{"dataset": "numbers of one to four digits printed on busy colour backdrops", "grayscale": true, "horizontal_flip": false, "channel_attention": "se", "kernel_size": 3, "stem": "single", "adamw_weight_decay_other_params": 0.01}
Rows from block 6 of a small CTC image transcriber, named by matrix and row number. Rows with one number belong to one channel. Each number is 128 + 32 x the weight over its row's rms, rounded and kept within 0 to 255. All counts start at 0. Numbers have three digits each.
After each channel's rows are labels from the 100 images, of 14976, where the channel reaches its highest value: "responds to" is what is common among them. Only what is clearly more common there than usual is listed. The data: numbers of one to four digits printed on busy colour backdrops. In brackets: how many of the 100.
# convs1: grouped (24 groups) 3x3 conv, stride 2 (model.blocks.6.convs.1.weight, 192x8x3x3), inputs within the group 0-7, a 3x3 kernel for each
# convs2: expand pointwise conv (model.blocks.6.convs.2.weight, 192x192x1x1, transposed), outputs 0-95

convs1.73:104091088169128128179157154168131128117110107078123096177125097101111158091107107179149154232130184137088093134112128106128128092108108141123116128113128065128110194128123190129088118128132154204185108098104116097128
convs2.73:059128164128123102175157156135143128226128160128119117128138064160128102062128211149096188142125128128113128115128096147151079164112123130097126095097128151127119128128109118215078109132124106124165129167131128129137149077034128115100137182165128126145085128139208128114080128106091166131
responds to: the digit 4 (62); length: four (59); the digit 1 (55); last digit: 4 (27)

convs1.168:095094068128187158128110128128190243128032128129128133153084099128128128098128127128107119151164171077163204128151081113128128143131069128133170128141128128101128128092139128127176103128182127090146128128128128127148
convs2.168:119112128136128179128195128168128128189090106128070168151122138086152128093138050108128225226128128181145128139132053160182122115128155143172128053118103128128122095167078053132188196098103118090128128128105131128098128095128128152146158079128076158144177085128128163164128173138128187123
responds to: the digit 2 (98); length: four (75); last digit: 2 (34); first digit: 2 (29)

convs1.131:112173156081128154109135128131139124061114105128121120121122169102128138128147146099128170121128128143138144128128128138128120128141128218139118121093076128090122201196200203128185102103124132138098159056049147124082
convs2.131:127080172128081128128128128147128101081128086170120128100048135164120128128181121132094128098080128128128083145084118125191100164123134183114146128128128110150128128147149128187128128205131196125128143111173125197102123135128053128124128151128113128161127128128144162128057095177146103093
responds to: the digit 9 (100); length: three (50); last digit: 9 (38); first digit: 9 (32)

convs1.69:188222128149121098130096081106212175117094147128135115143173075121116128122128116101112128107128128128135128166201139159132105137116128128060124128159119132107123145148080128104081128109105209169079137148166128112191
convs2.69:128128152128128128117197096128128128102154142128128164105128115113088139114128130125125125154105184061079085156129183106128128096128111128128128079134155097128181075128156128212128153207127156128076128100095128128079135161128152133124125128086128138128128128127106132174130118128100101128
responds to: the digit 4 (63); length: three (54); the digit 9 (47); last digit: 4 (30)

convs1.130:073128120177128205098215145128128129128171128157133073066103128128145128128128106128091153079128063140128114128128128118128143128101128139143097107128208128181156121115128128128122088180200128094048128123115138104179
convs2.130:150159128090118215128150188105093072129128124128128124128128174123154111065128130128102071081102130128079103093128128189122138097136161102128161187053146120065151121112128158128128136125128096109139108128081160085134108098164128128118128134128157142128083128122114172059159098076179249120
responds to: the digit 9 (100); length: four (79); last digit: 9 (37)

convs1.83:216135093159090082171155137108128133105158156102128149128142138116044128134100128209134128103146128060128116126076091134128093185105061128128183186128079153221113123135128127128128128128119146144139128128128128112128
convs2.83:241218100128190104128044128071078158086128128128092162087128139128148058128128080068128139135190157095207128133128128061153091104039128175128072059139129163107128128128128116061128077100127128173159115191120166128128118092147128128150128123145128128128196128106136143166128128128196128121
responds to: the digit 6 (85); first digit: 6 (32); last digit: 6 (26)

convs1.45:167114123095128128078128132150128126107128128128096075128128112050093093056128119128083212109154128128148128157126098126128128100113121082116062171122128230193182128142128099140125104083131164128127128128151067128103
convs2.45:120153128128128081096140187128143128071132146120128108108114128127078067184136165082164127128128082105119064150128089090100122128038152128155104085128128220130116128126100104121128151126146126104123128096104128110101128106155043128090128128128150128088120203110166134179094128128128122128
responds to: length: four (99); the digit 9 (63); the digit 0 (57)

convs1.34:115155128128128136111128128139080086147128092153128108151124230104109254128061155128128142085128132128128128128124128128132128148128109088095128128121139125096102168061128070128157102141235128134090128128165130128136
convs2.34:115163076071128138142128128128128087109102065128128145125094122172144128123092128170128149142134128190128065177128151128142128128154172115128092176123134128128159133128110136128128128094060098131055128166189148128128162128166128128138118188128207137162154143131128089193128147167067094101
responds to: the digit 8 (100); length: four (63); last digit: 8 (38); first digit: 8 (32)

convs1.135:128109184128075108103128128117124128128118161128163193104128128115128128094128110114208245162128123101132112128111128128125102128128127128088128171091109143128128128084137128100076128075078085076083169143090185160067
convs2.135:143147124187083178128157128128067129118218189128128128108114094128135089112056133077124128128063144157154128161115149121094128127113159173117147097097128195128152128145112128128140128083131073067087128137128128079113109128155116128163191173128085172072084077049073128153128128203128128146
responds to: the digit 1 (80); first digit: 1 (51); last digit: 1 (38)

convs1.37:128128139148163165144128128117128106103159128137113103140123126139081116089155130197167251128130137059107121128128070137128111092117142215153206128128128128128095094128081080137078137102128165122151170118143112096108
convs2.37:128170060128104129155128128128128095159090102128128071128102124159111097109098128128056128091116096128102128079128128121092074128153102096144139069128098128088128128078074128128150128098108131132089175128094107128095156128128206248090163146128128155124140106144132105022128061128119128128
responds to: on a plate (81); length: one (53)

convs1.27:095076127125128128177181128128195097177128128156185135128177128123050128079128128149099128191114127071124111167128128114128095066086106162163113220128128114079055101105128131165128135128128128123108101150128128105128
convs2.27:128128046129112175147147148196171088041049130128126154128128128098096200128149151115063124108157090128128149168064128127128163128151126149064128106134137117132099128158132110142124155209128078121193118110161119128106149143140098128170128128136124110146128145128128128115128176120128134168
responds to: the digit 3 (85); length: four (56); last digit: 3 (29); first digit: 3 (28)

convs1.146:128202158095081128152109110073132143168101105128141123089169249154061184128116043116096126128111128195128118106116123107117128166118166128123128107128128112128132128094128143094128149128059128128135128180116108160128
convs2.146:250132064128128128103054128127128128050180191128099128128198128111128181128090172128128128128198128124081187128089128128128128110127180190128077109128128167149093161185128158128128159136110133123128123064143066137171128137127255128112121087086128130128130128091128092128128128192128095065
responds to: the digit 6 (61); the digit 0 (55)

convs1.140:128128128070136132123078128116114128128106118128128128054088128067128137130098120136122128140128128128108125128117154123111130114128115093118128115085173119110142120102116151125128106179128198242136239128125185223120
convs2.140:089085144129128128161128144108181038163115116136064128128133128128128122064124071159128128134179172128058119128105185170155074195128014128128128150144128104209087131128128096099128122140109100128128128128128128106191116128128093134159123236098143149128128057111139128148163138128168139097
responds to: the digit 1 (100); length: four (85); first digit: 1 (40); last digit: 1 (26)

convs1.141:168124112077113128101094112128128145143128215187173179134128066128128080147136128115110138128098128111128136134136128128118141152157128093120128168121095140180203180216200167128128166128118184101128128125069138104097
convs2.141:178135128153159088127120128049131128128049111061128128095128099128213128128224110128151128191185134128111130128085128101128107141099168113026164128128151117153188128147108128094156128128085150070128128128124128128101164128201128147159085128070128119156095138128131139128154138130128147040
responds to: length: one (71); the digit 7 (65); last digit: 7 (60); first digit: 7 (47)

convs1.105:179196135102128133084087075156158152144128084082104128128195128105101054128130128141101128128184145064098128122133165100104128155148128097129125106083139113140175075063094128161128143135119078064081127136102102169128
convs2.105:128128158128140128194216093095128166128159135128162094128196119136134128065205117128086166128150158135104128059115128063128123092167093101128098082128093145153113109062128128082157056154104137128154128128128079131117112173117128114056090153128128128083128164128128128094128205131064128128
responds to: the digit 8 (97); length: four (64); first digit: 8 (45); last digit: 8 (35)

convs1.43:109072070139128078128074128128128116183128109196086116132128032146128066128104146073102080128137171101128128128128119128128149147127109128128166124128099115128102092087128128129128072091114128128095193128128199195162
convs2.43:128121089159193152106128061106138128128128147128128212128138122201143128139175210195128084128108128133171128128170156076140128094108128128128092125128128106197128128128137128141128133128128109073130191128142140112120128128117121128128190128166151126102084128100128096179128109128128092101
responds to: on a plate (68)

convs1.112:165128229092128128132085128129146122069094098055114138109068128163128166189103128128128112128128128128128128065165128128128111128131088146128072147122086128122128087128072186128171190184141151131095081128128084148128
convs2.112:083187128155134128128099128126099121093110200114088166161127133128161110128128165148136058079143190182210074128128114143128128152128128128128128116109178185128161128150160128130099127128181134169128128146090111136070128245128128109128128127081098128088128178128066029145128124143070152128
responds to: length: three (52); first digit: 0 (25)

convs1.47:102108131128128120154109079124128118107154132097128091127128127128086158184170128128109128128152091131108128128144128110094148138140128121128108079041035180198229128128132154157184128142121128157180058149170117112128
convs2.47:128112093112206140128128157155070151134128088128116077151128166097113127202128108128093091160095128206128128146113124138111128085122101114154065096065128128108101128112110128105183169128125107184128098093130112128128128128207128088128128201119144102169096074128150068128127100070128161174
responds to: the digit 5 (89); length: four (57); first digit: 5 (28)

convs1.136:128098100100131071142125128144143128167160128138119128163102080116093094084111112155119128149128085159197090121109128121128128123128092122128107127099138128128091108128128174128117118104119157128187107076253099202216
convs2.136:128139128083081150128134123160100128128142128129082136128128132090123142128107128132107112130141152223128150128094120137100085105118086128128128059144107106128114116120128118137178183128121128100100226088112111128090053128119128151132128172078042170134111128128128169126128129096160167128
responds to: the digit 1 (100); length: four (90); last digit: 1 (44)

convs1.167:137153128107130103177128125153128128128143178127191131128128104128128128128125128104128082128128130128126128128128121128146169133103128117248206203132180128138039094077106123128129146157093100096192165128164128191128
convs2.167:108149128128128136128102127128084073128153082128128128116114134072128040128122145170113171050128128126126124144128128128196096163107200122128110128128147128128128108128096118080128128129128128128161121130173165203137201087128128098064139128120128116142126150189159128128073075102110152165
responds to: the digit 2 (100); length: four (70); last digit: 2 (29)

convs1.150:138123100094110128137091117127088128059142142107128109128138095111110118128129128072195177161068213104174173153128096128097173132186203128128087098153161148128119078093091128122094128128128128108068128128129077096088
convs2.150:000128211173069053128133128128092128143127085093128166176128186115082107154121128138128128146083108187116128140128075179082200091132167073172128088152120144153147128128128124145101111128113076128128135128076128148107162128158128098128128128099090128128128114128124128169162063128084114134
responds to: the digit 7 (82); the digit 1 (47); first digit: 7 (42); last digit: 7 (35)

convs1.134:110211141063101086128128122177201182055128143128121128109104128128117111149151162119053126122125146128124128114128128128137108128156153132197169203159128128128099150141070128128183085078085096073145128111119128128121
convs2.134:051128077128128109132104128120147127128087103138110145119174128152128055134216117041100128159096193143071134145175128123100107132128128128159126068128128128148201124159071128075130132128128171223092128085204128178075086120108186163093175128127128137128128105128128133132099138128206136099
responds to: the digit 9 (100); last digit: 9 (43); first digit: 9 (31)

convs1.14:114129128130122128128154106058128178066096128129114025181164111124122128128090128092141088128128128128128128096135128128112237103108128128228128133128128180128084128119128179128115128128128064128128128128161124070137
convs2.14:128129128148067134108108128133128128091083128176165100088125145137176128186116202111076094203226179169154099089128145128129159128115128154131134128101117108128150128069153149188128093112128112128137129128090117173122153095096180139128095152182131120090128128128132128111090128123117059128
responds to: length: four (72); the digit 2 (69); the digit 5 (65)

convs1.80:187059121085128103088086128146128179131128114128128086128121170162123109177170196100128128153128152116128114128025148085108093080128128142124146159170195128128202143128114128128100128128128106102136128190087128091097
convs2.80:167213148045194153121109128131196101128137128159128082156086132135129128128128040134134128122171142094128122127127128120195135186078141122128128128154131128128087128117150085157128137165020096128113128107129128112092128112121128118061158093128198121125103128151128078128102143136135168078
responds to: the digit 8 (90); last digit: 8 (37); first digit: 8 (36)

convs1.1:116128112139100189128110177161150122128093109128103104128147128133144128128112089117077090112153247128128221128086055128102128158127131155137139120128089069137128128124128079134183139128196128153123173151141110085097
convs2.1:074147091143045170084128128151171080128141127153128128142128134128154128128118135128128128121106116157081118116161128140136128126128115128190163128092127128140095128128230097085151110127126142144100162153128147129128128129073128119099119128062140122128128128100121092154128128072128247128
responds to: length: one (65)

convs1.148:183184147162128128128128128128152145153071128116150074195240174154119227128122128144104097104147128107128128115128111128128097128128116102128160127128128128128128128165225142147183122128067144085128125128108131155128
convs2.148:128102129208060127091116117171128128144141190125128113128199149076133138128124173114114128177152096128183128088241128128128077128128131112128157109081128128198130111209085137098128136109102128128128095081127125128099091128128255141128141128122128126095128106071129131131128119128128128160
responds to: the digit 0 (59); length: one (51); first digit: 0 (34); last digit: 6 (30)

convs1.173:144123231096052124107085068123128128161153162128103128176087137068128065128123128128084102115133098151138103128196068128156194071056128128128114142128120151128128128106115163128070128128124128147145101128128111128116
convs2.173:172128111171128068131110099128129126128132141164101128128128117083159103128146105128131099100120146142128101152127083091128065115123128163128137128044089165086126086128026131149122101140218128101157135128122092126233205128077203128128113163205178148155128164172089170129111144128128152088
responds to: length: four (99); the digit 9 (74); last digit: 9 (27)

convs1.61:107171173185112202051092167084124164115128128089090153137128128119140099140128097101127128128128046179111128128099136096148148120084164128199188158128163096075128151128128169144096155122128180111131174128128157128095
convs2.61:137240137128082128163144093137107171124182091128128139124128128217186128128128152074117128082209054128157128128162138112128104128128094155128128112128112128053128128058107128056139133128128128107126128090128102178105149168150128085112128196128183135210096128071128104141128162128053128128
responds to: the digit 9 (82); length: four (53); the digit 1 (48); last digit: 9 (34)

convs1.38:151145128093128128149135128095104120105099093128066059078128099080082090048122041082108054118175128128128106128106104128151121128171128121128077070128128094121147199155128147096153154134128144128128062123116124128128
convs2.38:166128099158139168066196128128136092156106128180168148149174069128197128128165128127128128175155128128161092128128128128152139194122128128164073128117155128150096067105167128139173128165110117128154078217202128128128148129112154072128128167147106128128128184113141131128148128128128131128
responds to: the digit 8 (84); length: four (76); the digit 6 (54); first digit: 8 (28)

convs1.12:104116103126128127128119177128149128140108080150128165128128132121128117082128136147102086117132135128128128128236254148032184128128075128089093122118106189114128128133128099128155151126125097161166128085145094128120
convs2.12:164099100099083121085084139083111128122168128104128079118161098137128108128181095100124166133109128105120119074108190128043128150151122103128164105094110108037200132190130128119128167128128197128101073122128155122166237128128128160128128133128185146128080128128128080124122120098128101097
responds to: the digit 5 (91); length: four (56); last digit: 5 (33)

convs1.129:128078164136128084122097086117128133128112107128126152163122110128209131150128128128141103117128079128098138128128106128128128128119128139147187128128181110155150084173181128082128128128108175161161121128255123169226
convs2.129:128111128128211085128113040088166217168128128128128168073146178128160144110128135124128128128159128128107128108116189139128128128123128128090113082079140222106062128121128088144128128087128172098150199128128127162128128128128132128184107128128200133132203171215110177128128090160158137128
responds to: the digit 3 (100); length: four (67); last digit: 3 (39); first digit: 3 (28)

convs1.75:139128084128128122128128141063160188089102181090128122128132242172128131095079075132136128128126173128103085128124117125148111138109128156128188128154136103108061128141164149128200128086128104128085125128105201152150
convs2.75:173158128128173086101112086128127147105128128128061134178162128108128105128128057196128128128088128146048037132091094105128128120111200119128128135151111181102133123161096128156128105135083154128195204090187062103116122213123128111076148113128133128128144126121132128101165146125092198128
responds to: length: four (79); the digit 1 (76); last digit: 1 (32)

convs1.87:128117177149093148073088143098128089128128098141091128150090087106128128128128113128217074164179102107128121128116128131128107069097074189050124158128161128053128116132120154119154128166128072170143089128078104099112
convs2.87:182128128128128175099122098141103128128084146145085143153066145211110118128171135255128062190128128145086097104147128196150085128088128128153070128138188085088128145128157097172180128128092121130116128163128128103128047128093191125142205119113128128082128104123146128082128153101185114142
responds to: the digit 7 (62); last digit: 7 (30)

convs1.170:070128119128128128128156095128128147106083115128128088066086079108128117128128128065128175130135128165184143108209196128038237129085075128135120128160128128128128157128128156124117128128137146088148137101128101161128
convs2.170:128135153128128128179124128110114145128128128128137095128139141172106125116128127128128128191148111100128128128129128124150128094128114142119110128089128105128102128128030162111128128199077141128098135135128128133128161115128128036144221184128223136128128138155128139160128151128142140128
responds to: length: four (87); the digit 0 (47); the digit 8 (47)

convs1.63:129104169144132161093099128128084134150128145150128143130128120128118113128141128128185228178128155134128162190168149098136172168128126103050128080128116100094107153188147200128128139096137157194185145125154091082108
convs2.63:154152089134104127140122106159138163210182197069128128181128122143074195128125128090128162128190113058159102128128128119128142128128153128141148116128128097155116143128151103100128128094128138133128161128128128080124088148137201147155050203128128128051125117089194071128093059128127093128
responds to: the digit 1 (80); first digit: 1 (67); length: one (61); last digit: 1 (60)

convs1.185:208239078217115127138134128128128128124118077069092124160128128128128146121128128131115087128128119104090107092076155099128128128152156118128114128128139179180091108086116108119140128096124137222128170115128135152093
convs2.185:159128121178177105134093148164109161128128150130128070151128087152119078128094136124104184128128217128151134112128128099128152191168178081128188149150138094154116135128146167128128128092073135128186167132111096128136072098132087128086130128168120118105153124192137128128187128072087111128
responds to: the digit 6 (72); length: three (52); the digit 5 (50); first digit: 6 (26)

convs1.138:152208115210129156118134110092134123061140141104147179216128128205118128202128081128128128106128173136117128128079091102155128113128128072117108132128087128127089073134161121153163097128151097090152128128128112169128
convs2.138:091177132079128128118151128174139157122121108137128128128128197128137079047107128109165120128138128128136128176074128128128209128162118128141128087105142083064074204128086145156101104114153112084102161069110135062128051128087127104144128087117128138121128133079127091119167128139050082075
responds to: the digit 7 (76); last digit: 7 (50); first digit: 7 (44)

convs1.66:118162255084124212120182128171133171098121157092134126113157128128094117128131143143104128088143124128128177128154128121115173128128128158128128131175092133145137128167195117128132118128128149201157128128128168109127
convs2.66:166107129124109128139208128171164169151111128137155128131052112141128138219167128121128082137161156096130052141128109115109109128107055095128121128123110097119128121150128093099123153112128128063128155099141128160206128128113128129121109150185155103070128115202115169128128166179090116133
responds to: the digit 4 (81); last digit: 4 (42); first digit: 4 (35)

convs1.70:128151077128128136112139085081128088211128105099224127095128056128128100167166084128123162128103166062128128128133116128098113128150100128127128089102128102128162173154105201128079128069101128116141128093097147083108
convs2.70:133198035103086128128128128149117128114089128099179148054107144116158128155133128128098121097148035147128141148132128078111128149103096128158130102116075192069151128125070128208128128108123185127164110128054112180098128147047128122128078128106128155128111096100117128189128128208104122124
responds to: the digit 0 (73); length: four (61); the digit 9 (47); first digit: 0 (28)

convs1.49:156108101089120153128128128186125093139079115064104092161246128138100132128128128163128135090129130154137138128128110124128157128128142218170020159128080088106158117120131128124128125128173149176152149128103128103146
convs2.49:162128055111153128158119176108129128145128152128148087120107080128096135152108105128115159123132109128155103166120125104170187121146104128128140085128132124087119169116128077128120128128109128098166070155128148101122120128106128211163128080128082128133118128128128128020188057128107116128
responds to: the digit 1 (63); last digit: 1 (32); first digit: 1 (32)

convs1.28:080128119151093181083209201192120084168162096098114108228128128128145128087104160128137135117129114128148140128183152103156105109109128162200128174148112127204130113149145081128130128103118149128128128119116128090128
convs2.28:057087128101128123187128069128098113155128190128128105128095108128128146096105128128097128128159114128140092128136128116115185128111128116140160128093115061133100120162097179146128145131089123152128116128149128091128112192163128128128143128150128134182128131142128148122072132123128128187
responds to: the digit 4 (71); length: four (64); the digit 3 (49); last digit: 4 (30)

convs1.157:128110128112128065150121103128205120204063149090128170186210128222111128128148108128128105061143122103128128098116109112128128128069078128139075148128128125128128128154214122139173099128128116128124128115128128119128
convs2.157:170099128156128165108128125111132136136181090176174214128167174128071096176109069198082114116116128164108128128128109176128245093106090128118128128128143128128132096105088156112128128145155152160147139175096083128196128107205128172132174108072145088182137128128129119128128130122151128038
responds to: the digit 7 (90); italic (72); first digit: 7 (57); last digit: 7 (47)

convs1.21:156168078207128128171128080128128111128151128128128111135128128139128128128195070144128121177137128075053050128195172174148145113128155148128128128128147110128128108114074154128079128128041110128123131199128115128159
convs2.21:106107147117075109128084128128098128167160143120084197085131128083126058088110065096217100103128139089118128002128138125128128116162099128145128072087128128168144154145128044128100128082082128056128128106131065082104111129138103135128132125092075094128109154128124122115121128098081072154
responds to: the digit 7 (94); first digit: 7 (44); last digit: 7 (36)

convs1.144:088130161128128165098128114101088153128096162128127125071112123160102206058128120132128140118128060128097134128116128118128128128119114105128130146128134103128113108128235111128253128199172162152149128132128173134126
convs2.144:065113115155122128120128140128128093110128128172126091144128128164128128119137128082172128113135187099171129094097183072147126128128113105187146111123088128136126108113152114125147107115224128083113081094141207157224090148128220128128135049156128125128115128128171167128128089078123128167
responds to: the digit 0 (98); length: four (62); first digit: 0 (30); last digit: 0 (29)

convs1.101:128128128091130110131133130128128128188128058244128083128128128118119116128128106027123195158128058128080074119097082129134128128065105113112128128128087128128148128128153076160128138128169128100128155128128158128078
convs2.101:141084128119128128199205011174099097088175139117128128077130128173128128128168125128181118128071142128128116090128128117128128075143154128178093040192123128149167128141139128146128128128085117094128128120042088133110137097128098112168124136117138136133091096128128091128148152128128112112
responds to: the digit 8 (100); length: four (54); first digit: 8 (43); last digit: 8 (41)

convs1.0:242218071128094089133128128136099110096100116143135128128126128107134151128128132168173033180087143113124128154201096184075132090128110128128118133064131128160124128099117159110136114125122113128118128086128135128130
convs2.0:100128122128128163133082145128040154128100128134128095159100123128134126110136177091090142153187128142128069178115133200128124145040050128106095128128137133128235128170165128126084128160128128128105128128122151115171108184133065154143110119138133128124168128165128101128185139142015089157
responds to: the digit 2 (61); first digit: 2 (32); last digit: 2 (31)

convs1.181:099144131098133128076128104192128227137100185075128128164185128174095121128084111152145128208128188122144156134128128129134089152128171134162123192128147128150130128064118158128095128128128104114103105128114211146124
convs2.181:135097111182128128128128122076093128092127124039115128128131136121152128088067128149140128213043128131145128171128128109112116116134096122054212168070225128128136147128061161128211213106131159120107148186132149151128091128090139128186145128135123128114106128166128128128131128128128113128
responds to: the digit 7 (99); length: four (69); last digit: 7 (44); first digit: 7 (38)

convs1.155:086128178109126128128124128137128084163149081089146128164128071128128034138062074132113128089136133095128137086049183079148218110135184093105128105145128101110108153115128128128128128128116128121177128156135120128188
convs2.155:128147113125152128148079128107083127040152117148142147128134080100201114129136090064149120120128210055133122104128128128126108128113160044137127152128128111128095144023162060128048096120133153125099128093228174144108064104101128100127128128128203128138119132066128153104128128174128131128
responds to: the digit 3 (65); length: four (63); the digit 9 (60)

convs1.156:128194128159120132128138095128130145128119128128120126072100123118128121128108116133128164090128120128172128224177082152067148090070065128158128154112128200128128090128132101128141105128144213128103119149051061096122
convs2.156:128044063128174082103128096077105128149128091128128086152128138098086111092172237128134128128128142131187128114194128077124128115044137151128088128090137128172166075128128226188156128128103115128067128135102150108112144152149103162112128173132137145128121128117100128152126128064109075120
responds to: the digit 3 (82); length: four (78); first digit: 3 (34)

convs1.58:128143128131105114128132128095114165101111206120128209144128129114088128107154098122120099098149099128075112128059254128112139032128128135148086195114160131125127162128153128128134141094128128128094158129106128110172
convs2.58:102188128123128134112128127117128128139186126128203128061140104165128100107119095128128107128097121165128115166069124177092128128117047105128133142106142111128090128128124112089085123086084160085241037120110128128167128158135126155121017128128128102128108099124111128128129152128118098128
responds to: the digit 9 (61); length: three (56); last digit: 9 (32)

convs1.95:138097128199136128074183112106088173138100092184128125128128165117096114213163089255138101160128114128087121137166119166128165120113098085128141145142128137102097126110137128161128107085100163128120128157092109128115
convs2.95:128128108128112056078081096128128135190176128110128128143158128135168185128101128076128203104165094099106128128131174114107128129128126110110102155064108036083119128128128144153128128137128115120023128128128128146128110128128128077193143092130141128197128057080128149128128150128076128093
responds to: the digit 3 (97); length: three (51); first digit: 3 (44); last digit: 3 (38)

convs1.30:128114135128081084128119083089106091128128177128246201079128130122153128113168180170129128149128141174112131124101172111128225128125188128128116128128091169161128128117163128142128169079106128128153120140119115083112
convs2.30:144208088128128167082128128137133104128146081128138136128111137123078068128128111160128116140128128128134111056113145128234141166050180128128120128150141128128128128099128112149122173128165128092128148128067091113124115095128128120128174154191107129071128168120128097132142183171189120180
responds to: the digit 3 (68); first digit: 3 (29)

convs1.103:074098128060133128128130128162196173208128167149178094120128128146128128089160128079098117117147128146149128183186154200090173170181064133146123118128093128099128104128106091127128108128128178192094123125128128109130
convs2.103:122107128109084084158157118088164128128127128128070080124128086132114170149193098116051092161017169128168153035165128155128080000128107078127134133171134111185128128104128128148116128113128128159177138115182119124107128129133156128085091108170128158068128108128128103062107128192136128128
responds to: the digit 8 (100); length: four (61); first digit: 8 (41); last digit: 8 (40)

convs1.121:139166105167077220138196185159128123128130136121091100128132111128128126128127117200171167128062196157142105128111132128052148128128129122128132128133128128113128128128128113173044128060183116103128128128086084128126
convs2.121:111166046128163128128128243128128128142170128142141166177072144128128101132172087159128143128102128159128131128117067128128128132125147147128128161086125128130114178055115153128128114116091143128115192128127100048124184165168123171128142128128172125128128128154092128128178098090128174128
responds to: length: one (53); the digit 4 (47); last digit: 4 (36); first digit: 4 (31)

convs1.2:149143154081116184128128109128112100137128128128111128128137128151148111128128147107163153142145226148128131169105128102114188106056104128135128109116066127128082199180223123128135099056086128180128160128079128103128
convs2.2:124093128173128133109095120122076128143150192129128128152143121128097091096128144065129128124121128138134122024092082181149173198123172159128092149107128142128128174128172128096144067085128128142121202130213104128128106110128146128126178110145128127136116151131108175128169063096123128112
responds to: length: one (79); last digit: 5 (37); first digit: 5 (36)

convs1.65:129128072128128072118128099176142097203123084146128128214128092141143062171128099084128189121104139128098128149152089105128128134128136132082128111109128128213162094065087113127128151099128082068121128128178147151128
convs2.65:106128121094128128063157159128128139074217125128128112147134085128128086103117149128128128082205066128128128146128156128117157135060099107092128119128137148158128150094086128111117163171048118128128087116128105153172160134128108128128136153098155168161128125128137063128114085128128142123
responds to: the digit 0 (59); the digit 5 (54); first digit: 0 (32)

convs1.22:128179200158128161146149075128171135128135166134106191106129176149105152147145141128209148128094236182145144135090145157165086161128082128140128128136128170121096124189150122128198128128128128143128128144102128128092
convs2.22:081128086170062108128128128143126128128129128128128130149128128128012128128074149128147129157109144155128117128162096128140214116128126102149128107117144140156123128068104128046151139125128128128128191199167072136208103077128106126200128107128187128146136128128175156109182128102146128096
responds to: the digit 7 (96); last digit: 7 (68); first digit: 7 (57)

convs1.122:051060096128153128136157147102128128128108128175177128128126188128106104081122100160186128128128128093102078175191208095083128128128082100126148135123128128124128180101122131173071128100128125055091105101106125128092
convs2.122:211128095128187145111179155115137086127090128164128096126145096137128128128128184128044143167079147145142111105195127106158128128162128151141058106137099128128128164128109053128128063128110092128149076128123113099128079061159108128109076128128130153083178128175157128128189080119152128128
responds to: on a plate (65); length: one (54); last digit: 2 (31)

convs1.165:152092128128128150153128104140139128128133150117128137128152121101137128128151128090128149131128147100128128128105128182128105103128068193255069175072091084088145098070196128095116171128128120118113159145083167145108
convs2.165:162167128144079128128086131128126128090119129116128128144128118132134214158090124156128157157189128109247128174147104128080123177128214130181047170129152150151176132109070235177101139128128128128187095144136099145128128128128086128109070105169128147219127161104128106128085160072132128128
responds to: the digit 2 (99); length: four (72); first digit: 2 (35); last digit: 2 (26)

convs1.107:118100097165152077204141132128133098082145070146048162176133112093128128125085108178108091128128080114107128128130073128128137145128107127110128172161093160157128128084137121107086175128134128037129134095095201160133
convs2.107:128128116140106128110128148128085101128155139117130128171116051106080131128167144105117128104124128113114197134128181127108086137255126128128167146144098128092128153092128124082116128117136128154066098128118072128128102128128104136128128128128088125128054178128118128114092103076160153128
responds to: the digit 6 (100); last digit: 6 (48); first digit: 6 (42)

convs1.119:078128166126128113128128080128152164139128172093129080109053083112136128144169185145152182112108148128138103099123128162167135128162071091128128082105062188128128126109128204095130077198180128099119105128161128105128
convs2.119:094164146203199108137106106085128134128104214128172127144141128191081128063157107187128164185086102129162128128083173095094128150158054128128128115128041128118146128145143104144134070136223163128142199160149160134122079128128087114163128140100128153128175138106128080092128195089128128150
responds to: the digit 6 (49)

convs1.132:157128094128152128089128128160140118165095128075104128149128128107171128130128128096136105123128151085128159145103128128128088138128105128129149175104128128128110117080080255105095222195057093081128128140092146085128
convs2.132:128204102128149128192130128128128128073128096112148114070172049110128114207166128098128128128120151122000128128121128120099179124128130128084132128102076167134177096113128190128155125097128130174128128128170105170115128123101128128071163064128113128128132128128128128170132124126158069128
responds to: the digit 9 (100); length: four (71); last digit: 9 (35); first digit: 9 (32)

convs1.124:128128160128159128128095156128128103098117116123128129142128118197129079123128061144092115128122078128069054125112092128092129076128097164076128111135162128128109195236184206115153160128129128083097144132128128135128
convs2.124:085128128149128128128188142107128122040128127128114118181128119140075188153114134034069093100128079082177110198124089128211137128128061140128156128152087128128128128132114144203128155124128128105128155128087128128120128140128148098144147128147124128135128168138128128128131171192107075196
responds to: the digit 8 (97); length: three (73); last digit: 8 (51); first digit: 8 (42)